From a checkpoint of a small image embedding model.
Model: 64-pixel images, norm layernorm, widths [96, 192, 384].
Rows from block 5, named by matrix and row number. Each number is 128 + 32 x the weight over its row's rms, rounded and kept within 0 to 255. All counts start at 0. Numbers have three digits each. After the name is the row's rms in percent of the matrix's.
# fc1: squeeze-excite reduce (model.blocks.5.se.fc1.weight, 48x768), inputs 172-257
fc1.0 030:168123111130125166112147114133126102178133097093173081090140117161140187087096077208155173170154125121133170127125118175147083114140101152104135095136126137116040083167198130124133166144167021140188127154131123118090165159121147094138118111077142130075148127
fc1.1 057:097137080226133130119127154122091181075128138180097140120095094124132144195130107149120120129128108100086134109124185116110093126112121157120090145136114159130150178093004115132129146102161145102065131104129150162100116098129131170096108134099057095138157114
fc1.2 078:089108126161117087171111104121101158189114109110101149107122168099076156123167115098125124133153106151140143096163090095046097100223099192147035136100124109130115083047115123142149089167119039118087159121105137112118122078141102130181107091105130126145083142
fc1.3 097:105114121181129130133106076103137140174138129133059115097108126120170117037115161089185107143159141149099122099097142122150090135111157124128203149124132075103090132097047135158111128165119209191108121114103127119131124090112129163193125132104123118098074141
fc1.4 140:079098123223193196102095048091133114116102210134163157103142113151151154118223125097141139085100121112101112139108117101142210147121163182148119111119120087116146129114079103102098150165147108124109176116122110165202143138218157150145125130105116130133138133
fc1.5 138:144163159090119082085130167108137121120147075118106129154132111099124121092025141148132125111155110126145147159116103137140097123156082133154088118170135192155121178135148110139159132104125119156090069100140162116181119163058092123100121108136136115129183135
fc1.6 128:236154113147178150153122195143104154165128046125120130156117100176158117113103112041163087100173142149164182127131114148139179124113127073164098127178126218128131090154199126046113148143111156127114086121131148105223134150140117122182120087143081141126161112
fc1.7 072:115182071095099129074153089093102126175159176131046117150142118093143170162070129205162178150114140101095120140118135125115103095126145143120106148151164124138148153147046109114079113126109025143065197106114089128132145126125119121122133121149178100130083139
fc1.8 118:143136158107132096130108138128122123148143101104135121177206134161155117077132147125117114075128130112109149159124130130154121135074148092119027100106125145088146189188073114094108109154146120151158131155133118138133137107076145125177146154083185171128140126
fc1.9 131:168123167106146090082085134124111118159079101110106080073137109141113124089122165056086092147092158135120103113088128114154113114152099077129207140109179044027143161159111142099129115137143234137092106119148101151133157111100137137084150127046226167115085147
fc1.10 083:171147129158160089104125153137112134050121200116171106126108111153137154156051129117130147086124132138154153145111163163124159116104157166098000122118159122069051163102132113066125122146114105155150135158099143112066122110087077166188139114074059143117165127
fc1.11 063:062093140123159077143147142092146117190098116131079158140098133130130100099160127200110110118068104119163085118108120115175147131151134015144024114117125133215067075094119130149129119124141174097027130135098133094155126061135104112131115111071116078143117136
fc1.12 095:079096147129129164074093110166123118179142135109172126065102104153093122114163094106089120112069124150099079132115131109160170118186143074118136089110148089153137140134121117159138136136115107148141187175116105174071127108099149146117095179039101114130069121
fc1.13 140:107124134141158000131100012090097124089155071138075142157128110100120124079135120108150125115105110134111105147135128072138082142102089180140172136085102083102162104137078145202114093154144140158137136102146093183168112174039103134168136167209172114131141136
fc1.14 119:164104116226093176106134176197130129241095186156120109094133153109158140098154108123119128101179131170140137146133117150099171092157177049122237150150164130102147091095143150059167101131115140069083158164130165191132136160147126135133160122064193142150041098
fc1.15 120:043158111138081079089103050036135116096092086134063137163089136092148128172146143119111123100055109108140080089135124120122085151160118105115163139170161152145125082133101118101099123111136155121181112100128094105153102142077061126106128122089097097104170131
fc1.16 132:041094140155094095087087100129143122118085126112109098056068115144170081126081120162080153111090140172151107133132129064151126132128127139166119139127175081110089144137147133074133084122138231127136145146126106072070151163129091124075164102139186141119065111
fc1.17 125:176121164077198084188106159115128095114096153114140113062145123061131137124092108142083108143165099144119202150132099139163112123183106129142235142144109109151094157144255135138157095099142255085135092150135089146139120185104149131137112096140232159142124134
fc1.18 127:199124104076094085127134160129127113134159092137117112064109112123166157061131136092178149105212123149129201094121069148148053129126098137111132143097110094154114148103212117054134101146071225137136132104090084177128135184077079107194109112174124143136119138
fc1.19 031:176154062139112083105122132102031123132053099131130156089113126120082143141098151169138121164166147165084135137111120065119213131161121203156161126128142114138112163101163124063142131112140167110114115185124126139150128151182147123122148108000061082096117127
fc1.20 089:150061117086071142158136128087125140104217188137086130185078119104124116136173153126121141079144118108106150110098085089140116171119106130142177127118120074064180067081083126151117134137095154118187164121138092142135129167131140130104117130059092100125169113
fc1.21 141:159146162056140066091103106143109143191123032149106093113157157137147121131095124122109115112127141138128155151096132138145078111118109134128147143172170102155146067173087116111136164131147090151084132097126147142162121104060118144143111151080161075114127126
fc1.22 080:121157135121136166134109116120126116174136047154103175132154114124135143130137096131133165156154126133102132098126173073138084116119111133111043109106125105179084146120089102223120090115131212119110086109139111183085135140086124151154153129040138184129114125
fc1.23 033:164105110155067166176162116103119109091141143113104110126133131137107084154053149178120130127151102146126157104159136112106117161139158145123045152126158111081156143121091126148141155081169090092099121104113129111061166097131141100151120098184101167075145135
fc1.24 097:122149091153112161138090147120077164171156116143152167093152093102182138087114129107098088101108119144134102118169118119117146129148139149115181142079126122161128138092130115163139068166127172108148141097106162160034100070099132148099132140077090132134097116
fc1.25 055:173153150077121129148148129134109131111113135139155185113141077125127098137083122175114089145142103142137125141153142124147126108148131126137102120140150154159114150111163108126114108108132018127112156154151126111136122124123144100133105135099112110131098149
fc1.26 138:078132162093168064146084102096101129117126049121160123131120077147156122120165123073149157139080129117128062143154083157144163087084098064138167160145126180074091177141197143120128128107160208136079083112145145159181130135084113145064130136243112109103146141
fc1.27 098:050173135114114177126139081120124078112077089144118132164127128118114129163148133135118156163048125111144119158159121098114122129163103141134097133088172082073148162097206139118128086092141191152144094104144071140150121074107119121127119128049014114118107137
fc1.28 134:169162137149174123162119153124151102185132101114082088041151139119167133101097141088171150089164132172126132149096129185126075096119111079121025121188087160107116138109142129107136167101133099132086064098121145086167098143173082175217121138152160060110159113
fc1.29 094:123152116182157164121103096121118101162143056127147135123124136156135110198103115181143087111146104081092203132114067124118094114121087158115156088104125137124079048125054138193162141134141100102042094151087136123102139091149083091061115127255047140124157097
fc1.30 079:189077135086093119079169110104160105149102078127129086120124100114171125092125150111124083229122103139117124122127121152118121096126146098164133142094077100068152184175119124187100115166122149102096143147131099152118150083068157136138131159080252049140055141
fc1.31 131:158175141028128087131131178166168151072116145122111106139172137141126097116061117168136135127158160140170143114153151179116107100069115135135074123154137125107115166149113132018115130150126141142128123118138140117171126088052101153144141084000100147140146121
fc1.32 082:128094125167090189107164109122113102186112171107112086101133103133136132157082119225135146134189145151154122134097102136116117105153118113152000137103118140141076114101132127115080157112124246127046113095079127150116137135122130103136097104136155089105106157
fc1.33 029:116115120170069133095188145133240128123145156118141107024176167139107099146206140139160141101148099051117102149110126091097119122147136149114138110113110097099074077125136152153129112168137073122118138113118133144235128127061096144168149118169122111184082156
fc1.34 104:135100076035165166078091139146163127065136141129098125113175135111098115142086112202146151140145147111131099126097102142129125099078132130167131099141126183142119200129094152187116161126111174090148141105118198184099104117103091142178121060114072122116146129
fc1.35 136:134140110149106111078127116122115134015114172121090102096137126069146118185104134118114144112174124104098109135166118131109051140119103191092084165078126028093190102138127113194181092120139154164149129138134096170059113163119072112110144157151129197153104139
fc1.36 048:129118085061083148076125113089132132066149065113059140177127096147083119119080116176113117161077133132108111117073098152060156140146142034152135123144101187186130092155084100158120134138120041152119172098111142118135149056136125178078081108157121098099121123
fc1.37 116:160104121143133170171140098138127128115115155127116125117202077115130097121048114109147132081133108113127111104159086123129096145135114152138181122126170113134105078159088104155108142112138040163071114162115138124096118178177153112172139095187136109147122144
fc1.38 110:134165139109205184086129159101140152135113102134139149084149094120133163190138123149095161079150072125112123125162100131141255103161125078130134157129093155196124055121187128179104144133143109159098151088104108127140134141116119138067138145195089139128147117
fc1.39 026:127144109157122124078148051143229093167140130142160147123115142127098140198127133115123111126141150164066132113166142124174097118111116122122089130109121132160114097145153102100123136106136123108078115112133140116159114071115097142119116096153128142143167105
fc1.40 052:195124062143139129134168146156065127034147164134174126113087109127137180150072124165106111114116150117160121116111113141077122137140175121160042148122076178094149124041132101140154111143113125142106140181132133121135103140137098129114101189169127138128160177
fc1.41 114:090092084163073135062117118100134108147100149101112126123092155152167099083247124068096175142087141124132108116130108113132178149117168176144057144131153065116136175079102135129155130146106122115151158120102115093109157109066077121098126162140156151118095097
fc1.42 045:175085111086169087186113175151112174160158084143149112200120116134126116061106149097098115164162125109101118131125159112065136139162114017153127131103156127069201129071078146154151088132117076098115098140135142133127140105087126116125140149063058137146105135
fc1.43 100:168175087046139126069140075118128134132112151132184105141128091137109143087115112156136075154147134140123091095123133104096119133147101146141080157118112113202133121148206113172132147150133203167183073118114106132127131152109148112167156133070149163109029116
fc1.44 078:064108134097087103165158117127089160084120131151101116120146145165092121026122142120167141062107151113118163101140099153132135137076115150094067153127136145102158112120189126081129139129115067130182127107101106095017137051116128119071127104125119087095142126
fc1.45 075:130109127162120147136142107097170132100100197106112128017150134111160172123115128171156078057074099139095127132155101130131113138113126152134103090115130117232121104130140162061112082141108122152171127123126077147089125110141174153094156121255161160078160143
fc1.46 082:141176088164154142119120118138110141118123141130113113178173123119105066146105209124078115102075127170124141126157107137074125110132117085143101148090122103149093101130119097087099082150092175089145121115137081104067120071101120080156130121179147090108155090
fc1.47 114:124152133030116072122126124156155141196110115131122132151070139101121093121101107119118150111122105120118113126064138112120011128116137137124139149114126131074173113134095092141136111119113105093109188130121163153063151140066081128124121157044168110122172103